{"encoder_arch": "preact_resnet", "model": "image captioner", "dataset": "dead-leaves pictures: piles of overlapping shapes", "train_examples": 145000, "image_size": 40, "crop_scale_min": 0.8, "horizontal_flip": false, "tokenizer": "word", "vocab_size": 39, "encoder_norm": "batchnorm", "encoder_activation": "silu", "encoder_channel_attention": "se", "encoder_padding_mode": "reflect", "encoder_depths": [3, 6, 6], "encoder_kernel_size": 3, "encoder_stem": "deep", "encoder_avg_pool_shortcut": false, "encoder_widths": [64, 96, 144], "fusion": "prefix", "decoder_width": 192, "decoder_layers": 6, "decoder_norm": "rmsnorm", "decoder_norm_position": "pre", "decoder_activation": "squared_relu", "decoder_mlp_ratio": 2, "decoder_head_dim": 32, "decoder_fused_qkv": false, "decoder_bias": "none", "decoder_qk_norm": false, "decoder_parallel_block": false, "decoder_inner_norm": false, "decoder_positions": "rope", "decoder_prefix_bidirectional": true, "decoder_connector": "linear", "decoder_tie_embeddings": false, "init": "kaiming_normal", "residual_init": "none", "optimizer": "soap", "beta2": 0.99, "lr": 0.0034, "beta1": 0.9, "shampoo_beta": 0.95, "eps": 1e-08, "precondition_frequency": 16, "max_precond_dim": 1536, "one_sided": false, "adamw_lr_other_params": 0.00074, "grad_clip": 1.0, "steps": 4500, "batch_size": 64, "epochs": 2.0, "lr_schedule": "cosine_restarts", "final_lr_fraction": 0.1, "warmup_steps": 220, "weight_decay": 0.4, "adamw_weight_decay_other_params": 0.05}
Rows from block 7 of the image encoder, named by matrix and row number. Rows with one number belong to one channel. Each number is 200 + 40 x the weight over its row's rms, rounded and kept within 0 to 999. All counts start at 0. After the name is the row's rms in percent of the matrix's.
# convs0: first 3x3 conv (encoder.blocks.7.convs.0.weight, 96x96x3x3), inputs 84-89, a 3x3 kernel for each
# convs1: second 3x3 conv (encoder.blocks.7.convs.1.weight, 96x96x3x3, transposed), outputs 84-89, a 3x3 kernel for each
convs0.18,102,258,194,173,241,195,209,220,220,192,224,184,178,233,147,161,175,203,210,188,126,189,173,133,220,159,299,230,219,109,244,171,202,234,213,249,191,279,244,132,219,263,197,165,180,247,260,169,180,221,172,148,184,218,189
convs1.18,098,284,174,199,204,188,141,167,188,116,206,183,200,176,228,214,170,193,222,238,201,215,196,205,165,213,208,189,203,275,173,219,289,205,189,251,150,123,205,123,207,97,169,197,199,176,110,246,123,283,196,197,177,261,201
convs0.19,103,196,234,163,280,201,195,228,211,178,238,258,218,238,193,248,178,159,278,221,197,187,151,115,238,245,147,213,211,155,175,201,244,208,220,159,174,206,237,150,182,228,213,183,247,178,215,177,115,168,188,206,147,211,225
convs1.19,100,234,170,150,172,198,223,211,195,256,182,209,218,213,231,250,194,153,135,222,185,120,197,157,292,150,150,161,201,235,265,250,192,204,188,240,137,242,214,159,225,138,123,157,95,170,173,264,278,228,226,181,235,189,212
convs0.20,105,187,189,207,224,222,125,260,199,181,210,130,204,177,203,184,154,188,189,207,120,184,225,235,167,194,87,239,210,155,241,155,199,246,201,155,233,255,211,192,166,202,168,214,200,195,163,195,225,176,225,204,183,186,155
convs1.20,099,224,172,146,162,155,195,184,244,246,260,249,237,123,234,231,116,152,161,254,262,163,231,164,194,151,190,214,155,167,220,184,208,153,203,243,203,173,260,218,242,218,229,128,98,154,222,213,273,220,180,174,216,225,253
convs0.21,096,238,153,182,161,200,135,209,213,170,98,169,177,118,102,145,183,140,137,198,243,211,195,166,290,250,181,225,184,155,301,182,219,208,180,190,200,134,223,248,193,312,247,200,204,199,206,145,127,183,225,171,186,215,190
convs1.21,104,198,132,200,200,206,172,140,278,230,209,228,185,159,165,185,164,183,162,255,201,175,194,198,75,174,159,105,238,169,198,191,133,217,168,235,184,179,197,151,118,133,248,215,149,228,224,190,138,247,220,199,201,209,191
convs0.22,103,298,142,260,170,170,260,240,162,144,153,170,189,184,138,115,273,215,239,181,205,196,157,206,194,198,233,164,248,138,97,197,278,205,229,201,220,169,149,217,166,165,192,288,183,178,210,190,190,300,161,241,209,183,158
convs1.22,097,214,217,213,248,232,259,187,200,171,184,226,178,215,219,221,172,195,287,187,168,186,147,210,208,246,163,224,239,214,163,237,192,194,167,177,205,242,221,91,194,182,166,283,209,210,170,207,167,146,251,120,141,226,281
convs0.23,101,188,247,250,272,155,167,143,199,226,193,261,228,211,268,246,236,206,189,202,213,167,160,210,240,146,226,292,243,183,216,219,203,206,171,259,171,220,196,180,135,162,191,240,188,193,226,197,176,224,254,259,156,234,168
convs1.23,093,267,209,226,108,270,295,190,113,275,160,123,217,212,289,237,198,202,162,136,241,213,148,186,132,178,158,254,185,183,199,238,148,203,204,213,176,180,211,261,185,110,193,227,143,197,191,275,236,227,253,174,184,174,242
convs0.24,103,226,196,259,192,178,121,208,211,226,175,124,243,164,226,199,210,169,260,247,252,187,219,216,203,175,170,242,201,201,138,131,232,200,202,262,214,168,244,186,216,290,181,182,223,207,183,188,238,193,245,149,231,170,150
convs1.24,105,154,152,138,249,212,189,217,240,285,187,220,213,212,195,165,128,197,219,162,158,194,171,225,152,218,140,145,188,160,223,229,199,197,247,197,180,164,231,183,167,147,170,217,181,217,181,183,192,259,147,128,162,217,196
convs0.25,096,233,181,225,227,155,167,270,162,222,202,183,181,171,264,248,214,157,221,270,143,247,160,167,162,229,223,114,197,277,178,155,179,191,237,150,185,212,236,186,211,138,201,241,196,214,213,208,251,132,146,200,196,247,177
convs1.25,098,197,175,196,235,217,78,194,265,211,253,204,264,152,111,221,230,168,175,195,136,152,210,225,259,193,159,175,199,151,199,170,149,220,211,208,158,177,114,165,193,243,186,269,165,218,220,234,194,233,206,224,188,211,218
convs0.26,110,112,342,116,189,266,177,200,243,202,232,178,256,175,160,138,207,171,186,155,189,227,206,217,195,198,173,297,127,159,234,179,244,168,249,214,196,166,244,205,236,191,258,182,171,188,197,216,217,228,233,230,142,210,161
convs1.26,109,144,203,253,196,186,275,276,142,247,252,188,164,239,225,184,205,233,162,168,164,159,160,166,203,189,221,144,185,253,191,265,135,190,182,202,192,155,179,207,183,223,184,211,126,226,212,150,110,239,220,188,242,224,310
convs0.27,095,232,238,197,127,241,205,213,160,132,234,127,180,216,198,128,205,196,179,139,186,217,239,219,177,227,220,195,253,223,210,245,211,212,167,185,147,136,157,272,179,209,175,222,213,166,182,149,220,235,177,187,178,200,237
convs1.27,105,145,151,133,156,215,239,130,189,157,231,198,187,277,148,211,147,167,192,257,202,207,231,278,165,202,139,204,220,268,253,168,187,212,161,194,163,214,206,191,193,228,194,173,207,221,203,206,235,201,267,203,178,260,176
convs0.28,102,146,202,143,220,134,193,249,211,171,203,115,140,310,263,234,160,165,241,134,219,196,186,162,262,212,178,174,274,222,210,191,212,196,224,115,234,184,225,209,122,196,145,213,267,152,198,209,175,179,226,139,206,221,194
convs1.28,097,220,237,198,223,226,147,224,195,246,291,191,242,193,224,228,254,221,312,271,208,271,143,224,173,243,204,240,209,203,161,211,254,243,186,202,162,279,175,208,144,212,180,188,198,161,267,179,228,241,188,250,185,219,137
convs0.29,084,255,201,219,187,237,227,178,164,225,211,208,254,214,223,163,216,163,217,197,178,188,223,201,221,150,198,221,220,146,254,233,179,223,215,261,135,148,199,206,165,157,189,235,140,205,267,253,219,236,272,230,221,247,190
convs1.29,095,214,202,269,170,134,221,183,191,218,194,178,197,188,229,235,190,153,180,207,237,160,183,236,107,184,307,188,192,205,168,166,237,210,254,274,203,239,139,116,162,212,208,167,149,160,240,268,215,199,250,209,174,226,148
convs0.30,110,201,164,153,154,192,218,213,236,153,204,163,211,211,228,209,162,180,234,119,234,272,217,195,144,184,171,158,224,172,191,150,114,201,154,58,262,195,149,307,196,226,217,251,220,188,180,219,203,203,225,220,167,222,109
convs1.30,117,164,155,210,224,208,196,204,184,291,196,170,166,194,140,232,220,226,244,206,162,237,184,230,227,216,233,219,199,198,175,219,223,188,164,154,165,120,113,246,145,204,185,169,280,205,262,185,233,228,203,241,193,190,153
convs0.31,095,215,245,146,249,132,94,254,206,230,184,192,181,199,150,212,188,137,141,230,130,248,158,239,173,213,245,320,129,207,245,221,149,252,207,261,237,239,279,219,156,245,168,167,224,196,122,230,259,253,173,229,265,157,148
convs1.31,102,223,201,195,208,160,209,286,146,175,239,257,109,201,191,113,149,175,192,186,147,163,238,178,180,143,219,161,192,177,166,257,199,228,196,181,160,193,149,186,171,171,221,206,194,176,252,221,207,199,190,110,203,226,243
convs0.32,102,175,201,218,170,219,282,161,163,356,276,274,196,180,257,294,213,164,255,205,189,228,165,234,225,248,182,226,255,142,208,205,202,166,210,178,230,230,193,179,150,203,170,194,225,186,90,215,211,153,212,209,260,198,223
convs1.32,094,184,247,166,223,192,181,281,116,183,159,155,171,223,213,184,195,206,129,118,189,158,190,191,92,154,260,234,246,196,219,234,171,225,125,254,230,226,112,212,192,158,276,176,206,167,176,173,200,202,181,216,234,224,269
convs0.33,099,239,149,172,210,92,218,168,162,250,226,243,178,241,224,207,182,257,130,202,209,209,231,220,202,270,189,195,203,191,293,167,198,193,152,238,176,194,223,198,175,200,279,236,137,310,176,227,180,221,201,252,188,216,169
convs1.33,095,196,152,169,210,206,110,247,220,217,202,224,181,237,218,182,247,209,160,232,201,250,162,182,163,199,239,248,252,197,245,209,157,169,152,213,283,258,228,191,169,199,165,182,228,199,205,184,257,154,133,162,214,175,233
convs0.34,099,168,231,185,193,250,285,172,179,158,216,214,174,273,215,189,275,145,125,200,175,233,145,180,220,183,216,172,195,248,136,175,162,151,231,175,186,235,180,159,270,134,161,204,158,189,186,172,231,163,186,278,216,167,168
convs1.34,095,172,176,257,215,260,220,230,212,182,217,145,162,197,183,262,198,199,193,256,196,220,174,242,158,185,270,100,200,211,237,242,257,190,157,214,190,197,228,146,153,197,137,226,208,130,221,183,196,258,200,247,222,259,269
convs0.35,090,230,211,189,251,217,198,108,172,179,223,218,170,221,109,212,190,211,267,167,196,230,190,169,235,214,203,193,186,261,217,172,198,191,265,226,246,217,205,211,189,198,230,190,183,214,250,202,200,191,163,248,179,145,208
convs1.35,101,234,137,231,86,184,199,221,193,164,202,255,135,226,249,185,202,243,225,262,174,223,142,199,144,159,175,180,192,206,214,218,301,195,117,188,80,200,239,214,242,244,171,187,215,222,212,152,210,226,210,221,255,161,194
convs0.36,099,193,244,203,256,164,136,185,259,211,192,168,222,149,156,163,186,255,203,150,151,192,274,252,249,221,254,184,209,186,184,150,185,145,109,169,163,221,224,156,205,199,215,149,198,143,199,220,170,144,133,202,194,226,213
convs1.36,103,208,192,151,219,198,96,142,227,172,144,101,180,213,220,137,221,151,204,153,188,240,114,209,178,191,171,237,199,240,185,230,183,206,236,188,204,149,209,178,189,183,146,193,137,223,221,138,213,262,221,228,190,192,185
convs0.37,102,205,262,189,154,281,172,238,199,178,220,220,169,222,130,205,228,211,143,164,201,206,191,256,292,218,151,196,196,161,186,237,220,203,164,219,161,220,187,155,209,218,181,260,157,178,181,274,143,138,168,265,168,206,313
convs1.37,098,225,227,199,212,144,215,166,107,170,216,190,220,208,169,191,211,191,196,180,187,232,111,104,143,192,215,252,160,204,162,228,232,146,181,182,190,225,232,115,184,233,200,120,215,187,221,237,182,268,190,187,258,179,186
convs0.38,104,259,180,226,190,177,205,170,168,250,205,217,175,192,287,191,177,190,184,205,197,204,172,201,204,150,214,222,202,177,240,216,149,209,202,320,239,212,176,196,182,193,251,181,158,134,219,203,163,212,199,150,211,206,137
convs1.38,105,187,228,216,132,160,224,151,280,193,229,201,181,222,194,175,220,129,247,157,240,173,198,203,174,192,206,167,180,134,181,236,264,241,160,186,201,243,193,173,217,187,164,201,175,196,201,221,204,158,203,263,132,213,163
convs0.39,108,193,183,101,269,259,167,228,208,205,269,261,190,207,291,195,258,167,199,216,161,152,222,217,222,224,147,330,239,195,185,240,216,181,180,245,239,219,96,275,215,244,164,188,160,240,215,208,139,193,159,189,148,217,316
convs1.39,105,262,257,261,175,240,210,194,214,303,152,222,194,220,192,212,183,239,163,167,267,155,166,270,149,198,198,175,134,210,197,189,160,171,191,223,233,204,213,151,174,165,213,180,262,165,161,226,256,177,241,188,218,230,268
convs0.40,098,219,188,178,216,177,247,204,191,147,190,228,181,247,169,206,188,151,207,174,193,157,160,203,173,198,248,159,159,240,171,213,221,232,221,211,193,189,278,185,218,180,149,149,203,233,201,166,190,168,204,220,222,294,233
convs1.40,105,166,203,156,260,273,214,157,213,189,205,163,193,210,173,254,231,185,158,209,215,212,208,243,187,231,216,174,234,208,238,196,181,211,202,186,195,139,182,206,302,169,209,208,116,202,189,202,138,250,217,209,283,210,129
convs0.41,107,172,205,200,190,194,171,231,220,132,167,216,231,219,290,120,250,226,218,203,233,217,185,199,236,139,164,188,211,187,182,217,197,158,159,246,232,234,207,151,155,181,230,198,233,192,233,145,191,201,187,211,147,185,239
convs1.41,100,171,213,200,223,243,238,221,178,246,205,269,240,224,292,185,203,216,154,185,210,133,154,231,173,166,207,209,222,170,191,229,207,216,172,122,241,153,172,138,241,226,133,120,153,223,140,224,220,193,196,179,247,197,187
convs0.42,097,150,253,196,145,228,157,191,222,193,204,130,150,133,267,179,206,215,228,228,216,250,136,283,231,203,239,180,128,213,283,275,194,199,173,269,233,235,169,194,223,136,204,127,210,201,220,215,219,183,157,192,168,247,145
convs1.42,098,219,166,201,252,151,193,190,215,232,176,258,230,166,151,277,146,242,217,108,162,239,231,211,295,216,172,164,179,142,215,154,228,175,266,205,167,209,162,213,176,181,149,215,127,150,217,218,115,174,241,173,193,129,204
convs0.43,100,199,212,187,214,213,205,213,237,190,157,96,281,149,145,171,216,174,181,224,214,210,165,135,177,182,171,276,216,175,271,215,279,269,241,230,147,157,232,217,170,160,213,235,206,213,218,207,228,185,231,203,160,185,222
convs1.43,089,183,206,199,241,225,156,280,192,154,223,212,237,143,165,155,255,255,176,120,272,182,150,221,190,236,229,184,242,170,162,175,164,187,132,202,148,245,204,157,237,225,242,153,145,207,255,180,189,183,189,236,164,247,218
convs0.44,096,188,208,87,233,265,99,155,215,255,186,217,266,169,281,263,198,238,195,176,171,173,232,147,113,202,217,218,210,182,230,202,192,211,213,219,217,170,239,193,237,179,239,189,137,184,184,221,175,237,241,151,197,223,177
convs1.44,090,190,234,198,166,171,221,253,161,251,203,275,200,207,207,152,180,203,203,222,225,238,183,292,184,129,236,118,219,221,193,227,252,201,134,245,202,220,137,279,196,230,180,208,202,221,176,184,222,225,247,162,300,144,238
convs0.45,099,212,146,204,227,159,165,198,177,170,187,222,243,153,223,161,189,189,237,195,171,222,172,208,234,171,234,265,205,241,230,203,146,214,211,209,154,196,296,119,244,162,205,214,163,258,260,195,133,228,270,210,174,186,184
convs1.45,103,264,130,208,243,233,267,206,232,233,207,172,235,178,202,238,133,194,197,192,161,207,158,137,126,253,221,149,241,214,228,165,256,246,198,137,175,171,210,156,236,149,177,219,224,186,234,167,214,230,185,179,228,229,163
convs0.46,102,176,192,283,169,247,283,142,215,225,141,107,224,237,192,143,205,192,201,184,188,149,189,186,205,248,263,185,225,226,198,185,172,237,241,165,207,200,270,176,175,191,211,158,204,244,227,195,129,199,158,257,163,250,234
convs1.46,100,236,192,239,134,217,159,222,216,137,197,233,158,183,155,268,222,219,212,284,192,199,212,99,150,262,174,227,247,147,234,245,158,194,216,179,169,228,255,204,167,200,116,199,223,217,173,222,250,146,211,274,173,261,259
convs0.47,101,152,197,171,229,194,112,159,271,193,176,247,181,209,189,231,207,180,170,180,172,161,247,221,158,163,159,282,202,163,175,191,188,196,216,174,173,218,151,156,205,193,87,217,149,256,190,156,138,216,131,278,108,215,259
convs1.47,095,226,141,270,269,265,110,256,147,199,255,187,195,225,115,227,250,114,198,245,194,144,218,214,194,208,257,151,211,264,209,188,222,170,190,237,214,219,220,131,238,115,210,112,226,152,169,157,245,166,230,232,154,181,236
convs0.48,091,226,215,167,172,279,203,240,203,167,144,222,211,245,173,147,207,212,191,241,241,182,244,127,189,174,198,186,117,273,254,211,161,175,162,219,238,203,243,187,289,203,152,212,191,120,219,171,267,128,111,296,244,240,178
convs1.48,088,246,266,183,241,230,196,190,136,188,287,221,203,165,266,257,137,151,220,169,163,198,184,254,272,232,194,235,190,146,211,169,251,184,161,199,273,123,156,215,223,175,220,170,186,257,201,180,165,210,186,184,152,125,183
convs0.49,096,190,191,246,241,216,122,204,241,108,219,178,203,233,215,152,182,259,181,179,250,224,155,203,189,243,229,264,221,184,130,238,165,171,283,236,160,136,202,212,194,207,190,181,222,204,228,257,175,272,180,239,214,134,139
convs1.49,096,236,202,222,180,228,275,203,152,288,156,159,175,246,264,221,268,236,170,244,195,124,248,219,192,182,179,174,179,231,156,226,193,220,262,208,177,253,180,133,225,166,253,222,164,160,261,224,204,151,197,248,221,221,189
convs0.50,101,263,166,164,188,241,270,205,118,153,249,215,167,141,214,189,188,185,183,229,208,214,206,144,287,156,141,167,153,218,220,205,228,311,218,268,290,159,189,179,215,153,182,205,196,132,268,171,255,238,228,171,198,180,227
convs1.50,111,222,227,259,201,180,198,209,142,135,243,213,257,210,178,223,159,174,213,203,219,189,249,222,198,252,193,162,304,159,188,199,217,233,196,235,249,195,104,177,148,146,164,179,136,187,162,214,133,190,230,238,65,240,215
convs0.51,110,230,154,205,188,202,144,239,158,168,341,214,216,181,219,208,148,145,129,197,232,194,209,202,225,224,179,221,252,176,169,187,128,242,217,211,212,157,185,288,222,230,184,214,264,170,174,184,261,223,222,220,170,107,134
convs1.51,102,234,151,237,188,157,207,192,286,220,152,180,124,133,225,218,190,297,183,165,196,183,203,179,164,238,140,164,138,182,131,189,276,243,222,230,198,158,193,204,267,207,161,196,160,201,257,179,183,202,247,143,172,173,301
convs0.52,095,196,184,181,182,281,207,109,335,275,216,323,194,274,244,185,289,227,104,226,143,178,210,220,183,247,197,179,180,226,249,156,193,179,220,226,196,180,147,208,154,195,212,144,249,191,181,214,199,258,150,167,214,138,195
convs1.52,098,250,237,216,188,142,173,250,198,206,251,182,177,181,203,266,188,199,126,172,161,224,196,140,209,195,180,220,188,286,139,214,210,247,202,207,210,210,208,145,252,179,232,211,304,239,209,159,144,151,245,238,157,195,220
convs0.53,098,175,185,159,217,147,138,190,166,272,198,191,109,173,180,202,220,119,179,213,143,189,219,203,200,239,205,184,224,155,291,226,216,251,188,228,231,219,169,303,185,272,225,222,238,277,220,179,220,189,139,228,159,224,180
convs1.53,096,167,237,208,210,146,151,178,194,289,128,199,220,177,234,260,228,205,228,120,237,172,235,199,219,193,275,165,212,183,193,200,213,301,301,155,241,122,248,274,235,180,230,160,220,204,153,191,185,244,251,229,251,236,156
convs0.54,095,177,237,195,240,199,128,219,252,187,157,224,173,161,156,135,181,207,189,238,179,181,230,145,225,239,208,262,270,221,238,251,229,192,247,240,181,291,134,219,253,158,190,219,186,220,200,186,196,237,191,160,181,275,161
convs1.54,103,223,188,156,206,247,219,204,192,179,223,208,180,227,151,207,227,214,236,233,201,217,143,227,187,190,270,181,247,161,152,210,164,203,160,269,150,148,241,220,147,160,210,163,123,159,276,167,217,213,130,232,213,173,224
convs0.55,100,192,243,215,196,232,250,233,191,149,210,153,188,265,141,216,179,223,183,291,197,190,192,203,217,268,224,206,279,216,168,167,233,201,271,258,229,182,157,299,294,190,214,227,138,184,179,217,202,216,217,147,139,203,193
convs1.55,097,165,304,185,222,243,188,222,197,179,220,213,252,160,231,194,162,246,146,160,167,234,182,253,197,210,189,178,192,169,192,221,197,223,134,141,207,160,288,185,221,191,156,135,221,182,183,188,277,261,192,198,206,210,206
convs0.56,105,187,184,160,129,202,224,298,204,202,211,192,177,189,185,228,190,190,239,215,267,199,163,287,258,210,253,313,212,129,333,225,262,185,195,142,197,213,258,234,159,214,238,206,208,253,139,158,201,218,113,220,246,183,255
convs1.56,104,217,186,116,203,256,269,221,167,281,220,199,159,177,215,228,249,207,142,215,181,166,194,130,219,212,205,174,205,252,195,131,188,199,101,324,206,203,162,138,245,291,228,155,196,229,246,239,232,194,191,140,161,253,202
convs0.57,103,192,214,153,119,132,230,237,164,150,189,215,249,217,226,194,230,232,178,338,184,213,199,142,162,157,236,283,185,205,154,148,234,258,167,157,172,182,170,193,233,219,178,171,202,213,180,159,161,211,143,216,231,159,240
convs1.57,102,161,242,222,204,189,243,236,111,170,179,171,233,224,191,159,234,217,197,109,161,163,231,179,165,162,203,75,158,233,193,215,198,243,253,209,271,205,218,203,210,128,184,164,144,205,149,197,188,145,185,239,209,235,171
convs0.58,109,224,178,243,231,247,257,196,171,165,163,206,164,148,160,151,174,186,160,202,162,149,206,164,149,238,165,262,203,241,149,136,211,235,269,155,198,230,185,176,231,191,198,227,194,220,190,200,185,159,165,246,289,223,151
convs1.58,098,189,250,168,186,243,189,158,215,238,182,231,159,196,275,161,317,238,187,168,199,214,298,202,175,297,285,263,162,198,210,188,201,188,217,197,147,193,186,214,136,196,177,238,191,192,211,198,229,166,186,212,205,246,228
convs0.59,099,132,293,196,165,253,207,186,131,246,236,230,234,213,146,143,175,159,253,206,289,250,165,174,209,225,107,162,186,183,201,231,138,161,263,180,233,196,166,197,196,269,217,198,204,299,171,214,181,231,168,178,191,220,126
convs1.59,094,210,214,241,203,228,118,195,162,203,212,242,247,237,263,220,202,208,155,238,227,245,301,168,230,182,255,210,158,145,219,203,195,226,235,139,277,180,226,243,206,229,114,237,187,227,227,206,153,223,177,204,259,120,228
convs0.60,100,252,218,187,211,153,271,206,162,103,200,260,151,180,164,185,167,197,216,227,236,130,248,168,186,205,204,266,193,201,180,217,201,214,190,143,213,195,215,231,244,232,190,188,192,178,225,136,147,226,178,216,206,112,287
convs1.60,093,227,163,247,182,281,181,254,145,221,196,146,177,191,177,245,241,129,167,230,245,193,189,234,209,189,152,157,262,171,196,258,164,211,196,187,288,190,220,248,189,155,199,201,244,195,190,291,190,126,174,142,266,230,178
convs0.61,095,187,246,165,186,189,164,300,262,221,131,154,216,139,260,225,257,252,328,163,207,228,250,216,186,188,251,148,217,195,192,230,239,131,222,162,175,207,211,195,232,118,171,203,170,167,223,201,201,130,230,139,194,180,168
convs1.61,094,158,199,249,196,192,191,126,182,182,145,198,177,233,274,287,234,286,214,260,255,244,202,202,133,209,151,270,228,199,140,164,206,210,166,226,198,180,204,145,214,181,198,189,179,161,197,219,202,255,194,231,201,212,217
convs0.62,106,254,168,193,171,223,200,195,210,192,173,218,167,169,250,223,193,265,236,242,182,141,257,151,227,186,223,244,264,219,151,220,222,273,191,155,243,250,181,147,179,174,183,234,229,178,232,219,155,177,104,188,192,135,210
convs1.62,106,198,262,181,252,189,232,157,250,153,205,204,230,216,247,254,210,245,240,183,131,267,124,254,156,236,175,210,170,141,259,234,150,192,111,223,170,187,170,218,225,217,209,197,213,229,203,230,194,168,239,133,245,171,229
convs0.63,098,165,250,118,133,185,198,222,226,134,212,215,203,298,202,175,77,235,172,185,162,178,214,180,174,220,156,260,222,166,182,226,168,232,192,228,291,186,197,214,165,184,192,255,234,175,246,216,156,208,143,159,218,219,279
convs1.63,097,222,174,211,202,189,266,265,173,218,197,187,205,184,206,178,176,209,175,193,253,166,155,215,255,249,175,260,185,227,134,230,239,175,325,202,228,208,193,203,180,191,138,188,156,196,232,237,250,195,225,259,272,130,212
convs0.64,096,112,195,147,259,173,170,158,216,204,213,211,209,227,197,216,241,241,213,127,183,160,196,176,205,226,219,221,190,159,225,269,212,182,205,268,186,176,236,195,208,171,274,183,209,184,226,198,194,265,217,154,163,194,146
convs1.64,104,228,173,227,161,205,217,212,236,224,241,149,174,211,125,228,150,162,231,261,275,242,207,124,243,211,134,225,154,239,147,182,201,187,230,225,175,245,216,251,158,266,187,181,170,188,262,204,169,224,196,168,221,179,234
convs0.65,096,207,221,164,224,209,166,169,285,213,180,178,209,191,218,224,232,216,179,147,209,170,189,237,187,280,214,211,187,164,203,242,140,167,237,237,176,191,237,293,250,292,147,207,249,143,183,139,140,246,178,160,213,218,178
convs1.65,097,177,151,172,194,212,162,187,239,162,223,167,143,204,202,212,202,214,189,176,240,222,225,140,255,240,176,189,165,256,188,151,245,186,237,236,214,212,206,182,236,115,259,163,149,202,235,198,244,291,166,212,225,276,207
convs0.66,096,124,267,166,240,229,151,227,150,221,227,223,158,219,261,146,180,207,185,126,157,189,287,246,229,232,150,199,250,267,161,177,214,260,202,191,213,209,182,237,198,203,201,230,136,195,229,186,220,214,181,121,284,277,157
convs1.66,092,244,264,259,217,176,203,211,177,230,212,233,240,190,204,170,210,199,177,201,197,199,130,178,111,183,213,168,223,140,238,151,265,135,214,188,166,238,168,135,180,187,143,210,174,144,205,160,133,190,196,156,177,176,183
convs0.67,103,144,216,202,226,207,193,132,117,217,138,203,206,162,274,219,225,258,189,154,175,193,186,174,188,165,239,196,201,154,274,152,240,111,229,244,170,137,245,223,240,188,190,110,143,136,162,177,164,149,267,196,204,218,195
convs1.67,101,267,183,225,173,173,227,192,80,240,205,237,246,249,186,239,149,165,133,188,170,158,191,179,206,199,199,205,242,195,158,294,201,144,177,210,160,220,251,238,171,193,264,206,145,184,225,203,217,210,195,258,166,154,195
convs0.68,099,150,184,159,217,228,150,246,269,179,157,169,219,136,196,225,190,146,175,221,205,200,228,194,184,192,174,256,227,173,177,179,186,195,155,224,259,240,183,308,174,192,206,128,220,262,218,201,188,157,195,156,152,165,151
convs1.68,104,203,202,190,266,222,277,214,197,238,258,277,215,193,169,164,200,234,220,312,139,245,264,222,201,194,199,181,141,181,175,202,214,226,155,225,173,145,149,185,168,162,224,157,238,101,216,193,257,225,175,207,235,243,189
convs0.69,094,152,227,233,168,228,222,216,187,258,180,219,204,120,215,192,189,201,142,149,181,227,202,155,211,221,240,237,193,186,161,178,209,232,162,196,223,179,249,147,167,216,189,202,179,189,271,230,162,196,249,168,159,171,170
convs1.69,105,189,184,240,161,187,192,182,251,191,224,182,191,155,152,188,206,147,189,256,208,172,196,122,192,227,169,171,199,177,233,243,188,202,192,244,246,205,181,188,131,149,235,191,199,200,225,133,296,222,248,221,167,213,258
convs0.70,093,211,194,163,124,199,161,297,219,160,188,226,255,213,282,193,260,308,166,263,178,232,152,132,238,252,235,165,175,208,257,242,155,191,223,189,143,223,215,178,195,193,204,188,145,128,178,207,173,226,138,185,160,194,172
convs1.70,097,149,234,133,201,269,274,220,205,207,189,243,216,235,318,247,74,177,122,124,227,164,118,284,172,195,263,159,280,209,153,220,186,240,168,264,258,229,205,213,232,220,215,203,136,167,256,201,241,156,174,192,200,168,215
convs0.71,105,180,215,284,131,281,193,159,165,140,163,213,218,143,198,143,325,183,221,242,229,261,128,224,147,177,309,211,212,236,236,282,181,179,162,180,166,209,240,244,246,269,167,128,196,226,180,214,238,241,219,116,157,181,242
convs1.71,108,199,233,214,254,152,266,191,293,156,230,241,250,265,205,191,197,178,156,162,155,183,252,225,217,189,198,126,241,237,165,198,241,227,191,117,194,183,253,254,208,191,247,229,65,161,173,206,210,179,221,271,196,190,270
convs0.72,093,210,218,185,237,171,218,192,150,168,181,222,197,285,263,257,308,225,194,253,195,154,193,250,181,209,234,185,183,289,160,155,213,233,168,174,222,206,225,203,237,207,247,229,160,218,188,133,169,168,208,225,169,189,224
convs1.72,095,218,244,276,258,157,187,253,191,240,171,176,161,158,233,289,225,215,248,202,179,148,192,205,230,186,233,186,159,279,233,153,213,205,268,169,172,186,271,242,265,131,183,146,273,181,189,249,239,190,171,259,150,188,152
convs0.73,103,218,93,265,259,177,219,202,187,157,227,132,232,237,187,218,214,170,159,203,236,161,202,133,297,170,229,187,200,156,217,295,157,136,296,131,251,242,195,210,214,180,195,193,242,193,184,210,210,169,150,125,210,150,194
convs1.73,103,233,221,236,197,213,221,135,197,232,207,215,177,240,270,182,197,198,265,218,236,234,218,202,160,265,191,222,176,277,215,147,189,187,184,158,274,239,165,139,159,205,134,200,170,67,181,211,212,255,170,249,219,185,151
convs0.74,096,248,283,307,161,185,135,185,166,176,255,175,170,141,180,210,142,150,166,145,197,198,286,174,179,201,216,240,223,219,183,185,204,231,191,184,190,212,145,159,221,217,172,247,164,178,219,174,222,121,161,119,197,221,152
convs1.74,098,245,213,118,217,215,160,106,214,137,246,211,209,204,82,181,198,172,198,164,195,210,193,173,173,171,164,250,152,130,164,182,160,190,270,170,209,224,234,207,159,258,164,216,245,181,287,212,253,205,185,202,207,141,218
convs0.75,104,186,186,236,147,137,205,230,166,250,281,259,255,169,180,206,110,145,204,189,188,201,166,224,224,166,238,171,222,247,199,149,212,213,264,192,222,153,195,209,274,192,118,190,214,227,196,164,191,139,174,174,239,184,133
convs1.75,102,179,243,208,171,211,228,213,197,156,201,285,283,244,270,200,190,150,204,217,187,196,177,213,209,237,200,222,136,254,206,297,163,263,120,167,127,228,198,199,248,136,141,173,156,168,170,212,161,234,228,221,195,254,196